python train.py --model="masked spectrogram model" --dataset="babble in 24 made-up languages, each with its own sounds, syllables and stress or tones, from a formant synthesiser" --train_examples=39062 --n_mels=64 --hop_length=160 --input="log_mel" --win_length=512 --method="mae" --mask_ratio=0.6 --loss="mse" --encoder_arch="vit" --encoder_norm="rmsnorm" --encoder_norm_position="pre" --encoder_activation="gelu" --encoder_mlp_ratio=4 --encoder_head_dim=48 --encoder_fused_qkv=false --encoder_bias="qkv" --encoder_qk_norm=false --encoder_parallel_block=false --encoder_inner_norm=false --encoder_moe="top_k" --encoder_drop_path=0.1 --encoder_num_experts=32 --encoder_moe_every=2 --encoder_expert_mlp_ratio=2 --encoder_experts_per_token=1 --encoder_shared_expert=false --encoder_patch_size=[8, 8] --encoder_layers=6 --encoder_width=192 --encoder_positions="learned" --decoder_width=128 --norm_pix_loss=true --decoder_layers=4 --residual_init="none" --optimizer="soap" --beta2=0.99 --learning_rate=0.0027 --beta1=0.95 --shampoo_beta=0.95 --eps=1e-08 --precondition_frequency=20 --max_precond_dim=512 --one_sided=false --adamw_lr_other_params=0.0022 --max_grad_norm=1.0 --max_steps=11700 --batch_size=128 --epochs=38.3 --lr_schedule="step" --warmup_steps=580 --weight_decay=0.1 --adamw_weight_decay_other_params=0
Rows from block 3 of the encoder of a small masked spectrogram model, named by matrix and row number. Rows with one number within an expert belong to one neuron, the router's apart. Each number is 50 + 10 x the weight over its row's rms, rounded and kept within 0 to 99. All counts start at 0.
After each expert's rows are labels from the 100 clips, of 14976, where the router gives the expert most weight on average: "peak on" is the class under the peak. Only what is clearly more common there than usual is listed. The data: babble in 24 made-up languages, each with its own sounds, syllables and stress or tones, from a formant synthesiser. In brackets: how many of the 100.
# router: router (encoder.blocks.3.mlp.router.weight, 32x192, trained with AdamW), inputs 0-95
# up: expert up (encoder.blocks.3.mlp.up, 32x384x192), inputs 0-95
# down: expert down (encoder.blocks.3.mlp.down, 32x192x384, transposed), outputs 0-95

# expert 23
router.23:45 41 56 30 38 57 40 52 64 53 53 34 44 41 51 49 57 51 60 38 58 37 46 60 48 47 55 46 45 69 32 40 49 47 47 60 59 53 46 63 50 36 54 54 48 17 54 40 44 44 48 59 56 56 58 48 37 44 52 58 46 62 63 55 41 42 51 39 46 43 59 43 44 57 51 47 49 61 53 56 47 38 56 49 58 63 44 63 41 30 40 57 49 51 32 63
up.7:45 54 37 41 38 44 39 70 44 68 50 61 39 44 48 40 49 45 61 60 46 53 68 38 50 24 47 53 37 61 56 69 59 62 56 45 46 75 53 43 40 54 28 42 44 38 56 56 33 45 41 62 52 68 42 57 40 56 62 52 51 44 39 59 58 37 33 56 44 33 51 47 47 38 47 45 34 54 35 40 68 35 49 52 44 49 43 63 53 49 51 46 51 41 55 34
down.7:45 57 58 54 53 59 55 46 47 39 48 34 65 30 51 33 61 38 59 45 61 62 58 38 40 51 53 47 50 52 43 59 44 35 41 46 51 64 34 45 28 27 48 43 58 56 56 59 47 47 68 38 43 51 43 64 52 51 61 62 46 57 40 36 54 41 55 49 24 66 35 38 44 40 52 61 76 32 40 43 32 45 55 62 41 56 37 60 65 44 43 48 54 56 47 56
up.8:62 65 45 50 28 55 39 42 46 58 62 64 42 47 47 68 51 54 59 35 51 45 23 57 44 56 54 65 47 53 39 54 60 45 57 43 70 59 40 54 54 45 56 44 65 38 51 47 49 36 46 47 43 57 47 25 46 32 52 29 55 52 44 44 44 60 60 30 67 50 61 61 45 52 73 54 50 36 53 53 43 55 44 65 45 53 52 40 54 47 64 24 65 42 32 33
down.8:38 31 63 45 51 60 38 51 52 45 48 52 65 40 38 41 31 39 55 50 59 57 43 59 40 42 57 62 52 46 46 58 49 42 49 52 45 57 49 66 57 42 51 42 47 46 30 50 51 52 29 31 64 54 49 54 69 59 41 62 38 53 43 60 26 56 35 51 36 62 63 52 52 55 63 44 57 47 39 44 56 38 24 52 46 50 34 46 40 50 50 57 63 50 43 48
peak on: /aʊ/ (38); /æ/ (34)

# expert 16
router.16:49 53 49 62 41 47 40 31 51 58 46 66 43 71 37 48 49 48 45 61 72 50 45 55 48 26 38 47 43 73 56 63 42 40 53 38 58 48 70 45 41 43 37 50 49 36 51 52 40 42 38 65 23 43 48 76 43 53 50 47 42 57 55 38 42 68 53 38 41 43 53 41 53 71 56 36 61 68 30 43 41 45 48 46 59 48 68 52 42 39 42 43 53 29 43 40
up.8:55 30 45 52 68 43 45 63 40 64 56 36 54 46 38 58 49 48 62 50 50 28 46 44 51 32 66 50 44 53 46 64 57 49 47 50 55 50 48 51 55 58 35 51 61 35 29 52 55 24 54 44 54 55 52 73 54 39 53 53 55 53 60 49 52 33 35 51 53 58 55 50 50 36 64 63 53 37 46 40 39 38 40 56 34 51 50 58 51 47 49 51 49 44 38 59
down.8:48 46 61 56 50 32 44 56 61 56 61 57 57 68 64 43 55 58 59 46 49 52 54 60 54 49 59 45 63 46 47 44 42 40 42 66 55 47 71 43 40 44 52 62 62 54 53 56 39 27 57 72 50 44 52 52 57 53 51 57 54 51 64 47 55 42 47 57 54 32 40 61 37 30 50 50 50 68 38 53 35 42 43 42 53 62 57 53 49 56 63 60 33 45 38 46
up.9:49 52 51 44 51 50 57 44 40 70 45 52 44 52 51 52 51 50 48 46 54 43 54 52 40 59 56 41 42 64 48 37 56 49 55 33 55 47 54 50 47 41 59 57 42 42 66 46 43 39 47 36 38 20 50 63 55 53 52 49 42 38 55 55 50 50 66 51 59 58 53 45 55 36 39 48 65 64 66 55 63 65 44 56 57 55 45 56 52 31 43 73 57 66 53 49
down.9:51 39 44 47 50 70 50 64 41 49 32 57 34 65 62 55 57 56 47 32 64 53 43 51 43 55 63 47 59 65 47 53 34 55 52 41 46 42 24 45 66 64 54 51 49 46 57 58 47 34 49 55 55 39 62 40 63 50 31 63 17 47 64 60 40 43 60 43 57 59 32 46 60 50 42 68 63 57 46 54 59 56 32 53 47 43 56 55 54 34 51 52 51 46 38 68
peak on: silence (96)

# expert 19
router.19:57 51 54 48 49 62 56 73 55 73 59 61 47 48 43 43 64 45 59 45 48 51 31 37 45 59 64 40 19 43 45 34 65 57 40 45 50 36 60 50 41 48 74 51 47 46 52 31 43 60 49 41 35 45 54 50 40 56 46 36 57 57 45 43 49 53 47 77 58 32 59 46 53 27 46 55 59 35 44 46 44 50 56 62 58 36 49 30 43 51 56 54 59 47 53 67
up.5:70 57 56 52 49 48 55 41 49 59 59 47 59 61 67 53 44 40 48 46 60 40 40 53 37 31 63 44 47 29 75 70 48 70 43 47 43 42 39 33 49 52 49 48 56 51 44 43 57 51 62 39 61 49 32 31 57 51 51 48 40 44 44 47 63 67 44 56 51 42 32 58 54 65 40 69 42 64 35 46 49 53 43 58 67 48 43 63 45 44 66 49 56 69 55 45
down.5:58 62 50 38 46 38 57 37 47 68 45 50 52 50 49 61 50 61 41 36 47 36 35 42 54 73 61 47 45 43 45 37 45 52 43 42 41 48 40 46 54 57 63 59 59 48 60 51 56 58 53 69 59 33 58 54 18 58 45 41 45 54 37 51 65 35 34 63 50 49 50 35 54 62 42 55 56 43 66 43 34 38 59 38 37 54 46 31 39 52 50 60 40 55 60 34
up.6:52 44 51 49 48 49 48 54 46 39 44 47 55 59 48 25 49 32 56 41 65 48 46 54 57 44 69 43 49 53 41 52 40 39 37 64 40 56 57 57 38 37 33 38 45 29 47 57 35 40 37 71 62 50 51 35 62 56 54 55 56 75 37 54 49 52 63 32 42 54 48 41 42 44 30 38 40 62 63 37 50 47 51 45 43 41 44 40 53 67 53 66 48 50 51 33
down.6:67 63 58 51 35 54 60 52 48 34 46 34 55 25 58 43 63 50 36 59 35 65 61 45 50 63 37 68 56 40 58 55 50 44 66 53 54 45 35 55 59 45 45 44 38 47 27 49 57 65 66 29 46 54 62 47 77 34 62 45 75 45 48 40 52 54 48 46 34 66 40 66 53 53 50 50 43 39 51 52 57 49 49 56 40 41 51 58 49 53 58 64 52 44 55 49
peak on: /tʃ/ (28)

# expert 4
router.4:33 43 46 42 49 56 46 65 59 47 57 21 36 59 50 55 62 51 60 58 41 37 56 66 44 44 39 43 39 57 47 38 41 71 42 54 57 48 68 44 44 45 48 59 43 37 50 42 45 57 48 57 50 50 64 61 42 52 49 45 55 57 59 52 45 52 51 60 47 33 43 29 45 29 46 41 66 65 56 43 47 54 54 50 55 50 41 49 43 35 63 50 42 58 42 61
up.7:45 41 51 54 53 56 60 43 52 58 42 41 35 41 52 55 52 49 41 46 45 48 52 65 50 75 48 36 57 45 49 52 46 51 23 51 49 37 69 44 44 53 52 44 69 28 45 54 48 58 63 43 71 51 83 41 55 47 45 47 49 42 52 54 47 36 53 56 55 41 48 33 45 42 64 50 51 49 41 52 41 35 48 45 47 47 45 33 59 47 37 58 41 55 44 51
down.7:57 47 54 44 51 51 40 42 44 45 31 30 53 64 70 51 44 52 60 28 65 39 50 43 37 53 64 66 52 45 42 35 43 53 54 43 29 48 43 49 60 49 59 63 53 41 45 48 55 47 58 53 28 41 41 40 55 19 59 50 56 56 63 46 50 55 47 39 66 57 42 62 48 34 70 53 23 46 51 43 60 51 62 48 43 56 47 44 63 62 51 43 55 35 50 62
up.8:50 45 52 69 50 60 46 38 70 36 51 56 47 49 44 55 52 41 50 72 53 60 76 34 57 44 41 41 58 65 63 36 75 32 49 43 55 62 37 28 47 58 43 62 44 41 59 40 62 55 57 52 51 37 54 46 67 30 62 71 38 63 39 22 46 61 52 43 38 52 56 48 45 65 50 39 58 57 39 50 49 52 48 51 38 57 62 59 40 65 37 42 46 53 49 59
down.8:56 47 35 44 54 37 46 69 36 49 51 47 40 65 55 27 45 59 54 46 47 39 43 64 54 52 54 75 43 39 47 56 64 49 53 54 51 55 49 78 49 49 51 40 51 72 50 66 50 41 48 49 18 46 42 41 32 47 64 65 51 45 37 46 58 70 31 51 67 47 51 45 43 42 36 48 46 45 47 50 49 48 41 63 66 73 47 56 60 39 53 67 31 33 62 44
peak on: /ç/ (31)

# expert 25
router.25:45 39 54 50 56 54 51 42 65 41 55 59 48 41 46 57 52 50 53 50 74 38 44 35 63 36 69 46 56 44 36 65 55 59 52 44 57 65 49 42 44 37 58 57 48 51 59 46 38 56 45 67 56 52 54 48 50 54 41 47 61 64 58 45 42 42 47 39 61 58 45 42 50 50 49 52 42 56 62 32 68 52 59 40 60 47 43 38 38 54 71 52 57 35 46 66
up.7:44 48 63 71 50 58 53 30 50 37 48 67 58 54 42 29 49 46 52 49 58 61 53 62 54 35 41 60 51 56 50 38 43 39 38 59 55 46 50 59 45 63 47 51 62 50 53 59 69 37 55 55 49 41 52 48 47 64 39 47 59 54 44 60 51 54 40 41 61 37 48 41 55 55 40 65 50 47 65 68 35 54 39 38 61 59 57 59 63 57 62 64 44 61 36 41
down.7:46 64 62 56 40 49 47 50 55 47 72 64 44 48 32 50 58 47 52 51 43 45 57 50 46 39 48 55 65 36 69 57 42 58 43 52 58 56 54 52 60 25 53 59 54 50 45 66 45 69 54 36 59 55 54 45 50 38 34 62 62 34 45 51 56 33 43 47 60 72 44 39 54 31 52 43 72 48 33 64 56 62 43 36 55 55 46 71 54 38 61 65 57 68 52 48
up.8:55 59 49 55 45 47 40 54 48 52 52 69 39 53 43 68 62 55 51 60 55 63 55 42 27 54 53 40 38 51 56 51 42 47 70 57 52 55 53 59 63 61 50 55 55 38 45 47 55 49 43 64 40 44 53 61 57 52 57 55 46 62 36 37 48 31 58 72 46 44 35 57 37 71 51 67 56 52 46 44 43 57 53 61 66 53 43 35 52 50 43 47 32 36 37 39
down.8:49 50 47 46 52 45 69 66 31 45 47 53 57 59 64 65 45 59 61 32 53 50 30 78 46 54 44 51 62 49 57 30 43 53 51 40 40 44 54 53 57 46 61 55 68 30 47 59 44 49 41 58 62 54 47 51 34 33 57 58 47 30 74 47 46 51 48 47 54 39 51 67 56 57 64 37 52 25 35 38 50 58 60 55 45 34 36 44 59 55 58 46 60 56 52 45
peak on: /aʊ/ (26)

# expert 8
router.8:59 51 40 35 35 37 53 45 47 38 49 45 61 35 57 62 47 41 58 49 29 62 49 67 51 59 48 49 22 34 63 37 56 50 61 58 39 46 50 37 51 60 64 49 59 61 45 44 49 49 49 65 59 55 44 54 53 48 56 38 53 46 88 67 45 39 36 64 50 48 55 45 57 38 47 57 47 48 56 61 39 56 48 66 52 35 41 60 56 42 55 63 50 46 52 62
up.14:37 51 49 43 55 57 75 34 48 63 57 64 49 51 52 55 62 32 36 53 51 48 60 72 47 42 43 41 54 64 48 42 65 57 38 44 49 48 38 63 34 57 56 65 44 66 58 50 50 57 44 38 42 53 52 53 26 39 50 44 66 41 26 46 59 33 51 68 67 53 50 30 49 60 43 59 54 53 38 64 54 55 53 57 49 47 47 35 30 44 44 50 60 63 50 42
down.14:43 46 51 57 40 51 42 47 57 77 26 42 49 55 68 45 48 55 42 45 51 59 49 61 36 50 54 57 33 60 42 48 55 49 28 53 60 55 40 43 46 60 47 45 52 51 45 43 50 46 39 30 63 49 42 69 50 65 56 45 59 45 44 39 57 59 50 54 46 49 44 54 47 43 42 33 55 51 44 47 50 34 43 54 60 55 56 46 35 51 65 64 50 45 61 59
up.15:59 49 57 41 55 51 47 54 52 35 53 51 51 41 56 45 56 54 70 32 64 59 55 41 36 63 46 55 46 42 68 46 69 37 66 55 62 57 50 65 47 32 56 44 38 77 53 35 44 68 54 50 53 44 60 43 51 44 50 52 49 41 41 53 42 51 43 58 68 63 48 43 59 44 52 48 43 38 65 55 68 55 46 38 58 57 36 53 63 60 50 51 53 40 60 53
down.15:61 45 47 56 53 48 46 47 32 46 55 63 38 70 50 53 44 57 53 61 73 30 46 51 46 49 39 49 61 71 47 42 48 46 33 48 45 41 47 49 45 52 40 49 55 42 55 49 45 42 51 51 59 42 45 65 40 37 29 35 66 54 45 54 43 47 53 53 45 45 30 74 54 64 44 49 72 42 39 53 37 53 55 65 60 65 40 52 44 37 51 46 35 40 53 67
peak on: /x/ (76)

# expert 6
router.6:46 43 48 40 50 56 56 55 59 55 54 36 40 45 44 49 63 46 57 47 43 51 37 37 65 56 46 43 46 55 33 56 57 52 59 60 48 55 52 39 54 43 36 60 57 78 49 44 44 55 44 49 44 49 64 56 39 50 38 54 47 59 37 63 52 58 64 78 52 48 52 52 48 10 64 61 45 72 46 37 34 52 61 56 47 45 44 48 44 40 50 35 53 50 45 45
up.8:61 37 43 67 47 56 57 32 52 42 47 30 45 43 55 66 60 46 57 26 55 49 31 68 44 36 49 48 56 58 56 52 54 54 65 43 63 59 43 57 52 54 52 47 43 45 46 46 45 42 65 60 57 37 58 42 54 48 52 63 49 40 59 49 51 48 43 60 61 60 34 38 33 66 52 32 53 46 53 58 58 39 50 61 45 44 30 60 40 40 55 41 41 53 47 62
down.8:67 40 62 40 55 39 36 64 52 25 44 39 54 67 56 43 53 46 52 43 42 51 55 43 48 51 50 40 41 51 68 73 60 53 58 54 44 54 49 51 48 48 50 62 42 41 60 59 53 62 51 44 50 42 26 48 48 47 38 46 49 45 66 45 65 67 45 60 43 81 59 32 45 37 56 44 39 37 48 43 33 45 70 74 56 46 35 37 67 59 38 41 57 58 47 46
up.9:46 51 30 39 54 49 53 59 38 41 54 49 45 52 56 30 49 58 37 60 55 50 55 39 43 50 51 57 46 56 57 53 42 40 54 42 43 40 63 51 59 47 40 54 37 35 41 49 61 55 55 60 52 32 59 41 54 43 55 48 34 39 47 66 51 48 40 60 45 40 56 37 67 36 59 33 47 51 41 46 71 47 49 57 40 53 63 44 51 40 42 46 57 49 42 62
down.9:55 47 65 33 61 53 60 46 46 65 33 56 50 45 60 39 49 59 43 56 46 40 49 68 48 72 38 59 38 35 43 76 57 45 56 29 39 59 31 45 59 58 63 59 37 52 54 48 42 42 37 53 64 80 60 44 42 61 52 56 47 53 44 48 45 40 47 59 57 50 44 65 61 49 51 57 54 67 48 65 61 69 49 54 46 71 51 47 52 39 43 43 49 43 59 49
peak on: /ç/ (38)

# expert 1
router.1:55 39 55 44 51 47 44 49 50 54 60 38 51 51 55 59 52 49 59 46 32 45 43 37 44 72 54 47 41 50 34 41 74 44 38 62 46 56 46 73 52 54 79 52 53 68 43 53 39 43 53 44 52 45 58 42 27 56 41 36 48 49 55 62 49 44 78 48 52 59 44 50 47 51 57 45 45 35 61 48 43 46 58 38 45 44 49 51 59 43 41 35 44 58 53 67
up.14:57 52 65 58 40 53 45 43 63 45 51 52 35 52 77 53 52 51 32 50 38 50 56 40 37 41 44 31 61 45 59 38 58 57 49 53 35 61 45 42 49 44 51 49 41 45 48 36 38 30 63 81 48 34 48 46 42 31 50 52 52 48 51 60 45 51 46 40 39 56 51 52 29 50 56 60 53 38 54 40 36 55 46 66 35 51 57 58 42 68 56 37 42 34 55 60
down.14:67 47 52 44 53 62 42 40 45 45 56 61 58 52 63 46 35 48 42 48 64 38 58 55 63 57 51 48 35 61 43 48 39 53 52 55 60 38 39 44 49 51 49 43 71 48 54 58 69 53 48 30 66 50 54 42 40 73 70 47 44 45 61 63 71 31 35 48 66 51 38 55 53 48 51 39 33 39 47 49 69 43 54 50 51 59 56 49 49 56 46 30 36 42 45 54
up.15:53 43 44 40 59 58 55 45 55 57 41 52 49 34 57 46 57 46 57 34 58 52 62 41 53 66 51 45 58 46 59 41 49 49 36 51 50 32 50 59 46 55 44 43 60 57 48 55 52 44 42 49 31 50 63 43 56 42 43 39 63 51 44 55 41 58 57 31 59 50 51 42 60 44 54 48 24 51 55 66 57 58 58 65 48 52 59 81 39 53 56 52 63 46 47 67
down.15:50 30 69 55 61 37 65 57 63 59 47 47 74 52 45 55 62 38 36 46 49 52 54 53 52 59 50 41 44 50 66 51 38 59 37 41 62 58 61 57 38 36 58 59 62 48 48 52 64 43 48 50 48 40 48 51 58 61 69 34 43 34 66 59 59 45 50 51 30 60 46 52 45 66 55 39 62 52 42 49 43 44 50 47 58 50 52 50 42 52 39 51 57 44 60 53
peak on: /aʊ/ (46)

# expert 10
router.10:39 44 55 46 57 53 52 62 58 43 48 46 35 62 53 56 66 51 54 35 56 25 45 32 46 35 59 42 36 71 47 52 56 51 45 49 49 62 58 37 40 43 33 57 46 20 42 38 30 53 41 51 49 47 63 56 40 40 35 45 60 62 68 43 43 58 40 41 37 49 62 49 44 40 50 28 35 50 45 42 59 52 57 51 43 40 52 51 38 45 27 54 65 39 49 40
up.7:66 60 38 49 52 50 51 31 55 53 28 26 44 47 54 27 52 42 43 42 43 53 50 64 47 51 66 54 38 42 50 60 50 52 67 75 55 51 71 42 39 48 57 49 47 60 49 71 48 38 45 43 54 25 42 58 64 73 59 61 62 44 39 49 61 35 42 58 58 29 46 52 51 58 39 57 48 55 67 53 59 51 48 61 59 67 30 53 39 62 49 45 57 53 46 32
down.7:68 42 52 61 52 38 34 38 36 36 43 51 48 59 49 43 49 55 45 63 49 47 45 41 68 54 45 46 54 54 45 46 43 50 51 55 49 53 44 41 49 59 45 49 59 63 47 40 55 51 38 44 53 70 59 47 79 47 41 47 52 53 71 42 49 56 52 60 65 54 48 53 41 43 43 42 50 71 50 58 28 48 57 49 39 56 53 68 65 50 54 72 43 52 41 55
up.8:48 53 53 51 40 56 35 51 52 77 54 54 34 54 52 62 53 47 54 52 52 39 28 61 63 58 52 53 51 58 49 60 39 51 49 48 40 36 58 41 47 34 32 53 31 54 39 52 61 48 49 50 31 48 53 57 42 36 59 65 75 40 54 48 39 52 58 38 57 48 46 52 44 37 51 49 59 52 56 55 33 35 42 65 57 41 32 48 55 51 59 48 41 52 50 59
down.8:59 50 45 34 50 57 67 44 40 54 70 41 70 56 49 60 55 53 48 31 28 56 40 45 48 56 50 55 68 66 52 55 50 53 35 45 45 71 53 38 41 37 49 59 47 55 45 51 50 56 39 54 58 34 64 48 38 69 40 43 54 51 51 45 46 48 35 60 44 48 48 54 44 50 57 49 48 61 48 55 49 72 53 55 55 35 51 43 47 68 38 42 38 61 39 64
peak on: /aʊ/ (31)

# expert 0
router.0:52 40 53 60 41 50 59 48 56 49 57 50 44 62 41 38 55 63 61 56 78 33 47 31 44 65 52 47 49 40 54 58 53 66 48 50 60 57 54 34 43 36 59 60 39 45 49 46 37 51 37 59 48 63 56 33 45 56 47 59 38 57 59 45 41 56 74 30 53 58 58 35 38 49 48 44 53 35 43 51 49 44 60 49 67 65 59 53 68 33 61 57 42 40 45 48
up.5:57 40 52 62 43 48 46 77 43 40 54 57 44 54 45 53 49 56 41 46 36 60 47 68 63 51 46 53 74 37 63 57 45 37 59 31 58 67 41 53 53 63 59 42 45 55 78 39 44 54 42 63 46 31 39 32 56 53 54 47 43 38 47 53 56 50 40 64 70 52 57 68 55 55 64 46 63 51 55 29 66 51 54 47 36 56 25 46 27 59 57 51 51 43 57 61
down.5:43 45 40 59 55 40 62 46 48 68 53 31 63 46 43 54 47 53 32 66 50 28 50 46 40 53 40 22 69 45 60 56 47 50 48 46 38 49 48 53 45 52 48 53 55 57 40 65 36 32 53 65 69 61 65 51 39 42 36 59 47 41 53 58 63 68 56 41 36 63 46 52 51 51 38 67 52 38 61 30 49 57 59 55 32 42 47 42 72 58 30 53 49 51 43 60
up.6:54 67 57 64 48 50 42 33 43 56 42 48 57 45 47 48 52 40 42 58 55 48 60 39 71 63 55 59 33 56 51 50 53 60 71 40 70 40 52 52 59 53 57 58 49 32 59 46 40 62 35 68 64 52 47 61 42 38 23 45 58 48 47 41 48 53 47 37 47 45 50 42 46 53 43 45 52 37 49 46 60 37 49 73 44 48 40 69 39 37 56 64 43 68 53 50
down.6:60 41 56 56 51 67 71 66 37 58 47 38 61 45 55 50 59 46 65 43 48 44 52 41 48 57 42 40 40 44 62 60 53 60 41 37 65 48 39 65 49 55 57 50 66 45 59 52 52 73 43 47 58 58 49 56 53 57 49 63 57 48 35 49 47 34 51 44 45 44 49 55 47 52 12 54 54 59 65 31 30 42 55 56 55 58 61 54 46 52 54 43 48 52 26 35
peak on: silence (97)

# expert 12
router.12:54 45 57 46 51 57 34 62 49 59 52 69 51 56 45 63 52 53 55 41 61 46 50 52 47 69 65 50 52 46 51 57 59 42 55 56 48 45 53 62 51 45 64 45 33 80 53 46 50 43 51 68 54 55 61 38 42 31 45 57 28 48 64 38 43 53 45 40 49 69 62 48 45 64 53 41 50 49 35 51 52 50 52 60 52 66 46 48 71 53 30 34 62 41 34 59
up.7:61 46 49 47 34 42 46 39 61 43 63 53 45 68 55 62 60 69 60 43 52 52 41 46 32 49 34 55 66 67 43 73 58 48 48 61 27 39 57 59 37 57 61 59 36 46 46 67 53 63 45 39 48 65 44 36 49 56 60 55 65 51 49 36 54 54 64 57 61 33 48 57 61 34 58 42 65 66 52 63 51 62 35 54 61 55 50 51 36 58 63 63 45 59 49 49
down.7:45 47 52 58 48 49 66 26 61 56 50 53 30 47 38 44 40 43 63 56 69 52 69 59 58 48 61 52 44 46 43 60 51 56 57 84 55 49 58 54 56 58 43 59 56 52 39 48 61 59 29 65 39 56 55 62 59 51 66 50 25 52 36 32 58 56 44 46 47 60 75 26 57 55 56 43 42 47 56 54 33 40 49 57 61 55 39 44 57 47 39 52 32 75 35 57
up.8:36 57 59 46 30 54 61 48 45 44 54 64 39 51 49 52 47 41 42 58 31 52 60 41 53 66 44 55 41 57 35 42 43 38 41 48 66 43 46 48 63 56 54 67 68 46 38 40 36 35 54 58 52 42 63 30 31 59 29 49 49 65 66 44 47 46 35 61 43 52 53 44 58 41 44 54 53 52 52 52 37 44 59 56 25 64 52 33 75 40 31 48 44 47 65 41
down.8:50 70 56 45 30 42 56 63 73 65 45 27 72 58 29 46 53 57 58 44 41 38 48 59 45 25 60 53 48 42 70 41 55 56 55 44 50 55 47 59 45 37 51 48 62 52 64 61 35 57 41 44 54 57 46 41 61 49 37 70 53 44 53 66 62 73 61 52 42 39 38 56 50 50 54 53 54 58 44 59 58 53 34 36 61 47 47 51 28 52 50 55 42 49 61 71
peak on: /u/ (29)

# expert 13
router.13:50 43 55 49 27 56 50 57 54 45 64 54 42 43 54 63 56 52 61 49 35 54 56 37 49 52 74 44 53 46 46 63 59 42 51 26 45 46 43 65 49 50 72 46 41 64 50 49 55 59 54 57 68 39 48 54 53 55 47 44 28 48 27 58 41 40 39 37 48 49 42 51 46 66 58 56 59 47 42 47 56 67 47 41 54 38 44 58 49 46 49 40 63 40 52 38
up.8:40 66 34 54 47 63 54 71 52 51 56 60 38 55 58 51 28 46 54 45 53 49 48 42 41 48 46 38 42 56 31 46 54 42 57 44 36 66 43 65 27 53 52 61 46 52 63 34 52 41 54 68 52 56 45 65 53 56 52 55 48 66 28 46 54 55 52 51 52 41 55 58 46 56 41 75 43 43 45 54 52 33 34 37 58 47 32 45 33 43 78 65 50 49 34 65
down.8:41 56 63 34 56 38 43 42 51 39 40 61 54 41 42 50 63 38 34 55 61 53 69 53 59 61 35 65 61 38 42 52 43 38 51 48 71 47 47 31 53 60 34 40 40 47 51 58 59 69 48 50 44 37 55 52 60 47 60 46 57 69 45 47 60 39 51 57 45 59 43 41 50 56 69 58 40 56 59 67 50 37 62 41 51 40 47 48 52 60 39 50 49 46 48 50
up.9:45 63 40 48 57 53 56 41 47 62 36 57 51 57 47 58 47 56 56 59 58 50 55 60 55 45 30 62 54 38 56 53 51 79 69 62 44 25 52 60 63 59 37 42 44 53 45 61 60 42 43 52 38 54 59 56 48 73 52 54 59 33 42 50 44 54 22 50 49 43 53 57 67 48 66 49 48 50 51 63 56 24 46 49 74 57 53 46 59 46 43 49 62 50 63 41
down.9:48 47 40 62 47 38 50 37 42 71 37 39 33 60 45 57 46 43 47 56 48 41 49 57 45 26 30 50 46 52 57 55 31 47 58 60 51 46 36 47 60 58 46 46 55 61 52 44 52 41 42 34 40 51 46 62 47 40 45 42 56 29 37 68 44 49 45 46 31 46 64 59 46 54 36 44 43 34 51 49 51 47 42 53 42 33 62 47 55 35 78 58 45 44 53 57
peak on: /ɔɪ/ (37)